config.yaml
vocab_size: 44
loss: "sigmoid"
encoder_inner_norm: false
encoder_drop_path: 0.15
Rows from block 7 of the image encoder of a small contrastive image-text model, named by matrix and row number. Rows with one number within an expert belong to one neuron, the router's apart. Each number is 500 + 50 x the weight over its row's rms, rounded and kept within 0 to 999. All counts start at 0. Numbers have three digits each.
Before each expert's rows are labels from the 100 images, of 14976, where the router gives the expert most weight on average: "top examples" is what is common among them. Only what is clearly more common there than usual is listed. The data: drawn human figures in many poses.
# router: router (encoder.blocks.7.mlp.router.weight, 32x128, trained with AdamW), inputs 0-63
# up: expert up (encoder.blocks.7.mlp.up, 32x256x128), inputs 0-63
# down: expert down (encoder.blocks.7.mlp.down, 32x128x256, transposed), outputs 0-63

# expert 12
top examples: teal trousers; purple top; pink top
router.12:534499430437470540557498497445478521467437518479539451536453562500479518552399559464491433456502569453528536531526544478460417462542491478567510412529558547542484504506461596568446537483501511
up.0:542477537598507550583519503556461504587530424592544539455514560479447429509523409423475482482638456513483590457495513531532552492504425538563589552421530511481504477546468452443593473525551556
down.0:518503434607577532502426466489520487465527443495508518548489439450481482491495447509481491526541598625638493478522516546471480597585434609484513458544498508490500485602488568489487401447506633
up.1:496516531468530523494541476553476533466576400467498623412522435515469464440492502651524434447575498603502517517497571497489556484488472567499453501486432521457535488437570436522484494534405441
down.1:552575527553508548470605567524504515565454516434585452521562529446581461484497422521515491575474588581572608523537508510506465476510470517412532502483399470471510515454502513463458558561398467
up.2:537446497396561507576483489530527577526554419530472504472432536411509498411514425498527444461563480551492506573534517476545528491491513385459558539476482504485522501521610454425423545510504493
down.2:563548378465453535508525544572492535529572454473582409530545377508534503530584489505506566477515544540559520445511496502506602430447496583507508565502535496483485523447416506537491489537473402
up.3:458474513491492551488515520520522537550507588394526526539561433508410516576583561502515530555515464526522488508497517380445515521488501506500459498520465484494507529565479524346587577519502521
down.3:669509437541518579415472526503399540507489468549570465492461584442488475527547544585552577529507561486479637494502605541494471442483584430557494526596564439523496482537529541474466528517497554

# expert 17
top examples: blue top; teal top
router.17:479572422534464525560509523472478538459455511428510449513408543536437501563455578438455450424523519488496559492528552579445418483525576428581560421523553553514459536546434561588450451463521470
up.0:507522436461530491465531380498546492553455471531548446413508541440537514478479361509454498543452513567551486487410481453432517515515502501401450480485499472494500446505578535402585494472447432
down.0:489467504457519477449487557596563506539529529490415524496643509471487484528487561512483488501463569496494420631522527477483506540575470525494494493492495432427472501519519451486432559514471467
up.1:401433489480499547490518517499519472522498517518587612449496523481461476488401506397512446554424448549444515544464476478514587551389406564514489635485396482596529508536473528494539534488487516
down.1:534517509449564501559485516527485483477561541454379470511435578437561598541523524476524533533473438565568502500540558375601536524529516439492445593644530450596496557407530441503530547520484498
up.2:432384491553602498438474549550456365417505547448485475449532456477485515473562524433474582447474494462442453444447501551464483427416511550454467596502565485460493452510497438394592517564418553
down.2:506479487398568465540452434504515536415550493501524528438571481430544481481574462561519489491514572409508466470483545384516529500400445459474564494533498469424475562476501430440538589554491497
up.3:480489572528586515520483539549497544534500516610392477521464546581507479498413489446458557599594491525471530578523487567460473464523440566456530460531503544395487539512476518496557418520494474
down.3:452488520569550497403528419547491495553566475521507562455548502545499516550514457581514452496567578550535468566563466486510498555415590423459483570600482522503558603463518562439525555554454525

# expert 8
top examples: purple top; grey trousers; grey top
router.8:506496426464535514526529565415489558434427506454558440492432545487483513586440512491508466461526549421531492493523597581417469472502578384543543427509554534516453487543442609521510480457493456
up.0:509495484538454408368527547523481542506481421453520600515489548503399428455535524539557496502463512538451476500490472492489486491490548556425469514550422498495543560479499545503513606529489487
down.0:632567441535433487457374463402598451461403515440530492486397454546577573502453397420536541436495468555486597581530518511554500539490404386492452370534502542522477516450528484481465534440558461
up.1:476544530458522478527555543483472597599521529618516506448522487495563561518543519470439495549455424602427527569453418466486595517521475456450495552522452516539470522512530486514512561493448551
down.1:549513486513527544464495432521563539514488451431553533535487497506530429556538494492443480425481528489474535519491555498362446454563483428494505489526622442475539470468520493549447400482479507
up.2:495441482519438513455494403413413574470491451470508529422560513487525543543532497511471466430539502520452500532464513508433584464506452552416466514459527557545493597558525479423499474477560508
down.2:458486474536520524523422415491568483449527428466589458475516464449532514505496453538569504494579473519510511544564515466488440546482519457501474581435526558562525505576452477495532559487432572
up.3:540475572532569468432564411571544469594522502538534562460578519436509420524497408559538535482455507543460513447461489510522486447509458505552376556528551504466466570528482497493568507467590458
down.3:513626448466551483478473482479498502422515512488525420393489569390540575432559588384441515479443598494530551543507544488441604463451513504443536493472434553541460489512471526448623429502478523

# expert 14
top examples: brown top; brown trousers
router.14:488523442482448491526514493460497539465460557457577430489436575485448543602471516474524501471531560504518494499529591518442401498580617437554534391541606553509463524513456586552462490482516488
up.0:554516500513491478522509544431432449553554387461483564522515440556519498487533511527416464474465504594471446447513504476519506589467520585504459566548498439560469390450511530561562553442484493
down.0:471585498488500536485560542548366518570424499449521470506450463485463588513424505510558545540515552558585531526601488545509518545592528542517526492537541518478475535475553558416436499477465511
up.1:509493534492484476495478492499620520591553491565514507439529510521509492558508391583460498566483493470489505505366532520530544526472491525504494604453439389558509487535550495436528454501503413
down.1:393451494425554476443520586550536391545481363525465464370486472532551578536461481490487536490529534459517555480484438448538488629472478506361417518533505481590479512484448490494483436470549500
up.2:535520524468443383556473455499499514554437424451356519492546443457571494400479458453488538561529411557506535493573538517507456569600478515503458522507512485505493546535534363448475482441550513
down.2:550515448504450480611463436513456564454409412342448491576427577496426491553504511538485452513430527484508497536576590474428480561472482432502508502511569513502564500417622463512491531489521530
up.3:479429548575407575464560515526464427464519409583504530464497436554491510445582527515493474428525515577527524603474522529439486573510487574432457504401526458423491461460406386488594555505468425
down.3:529499511535481591434549642532599439576379502447494478512431565508535508501539531533492513481550519372487465544500569500567555458493527498579429497501548380435474529565504430496442460510549441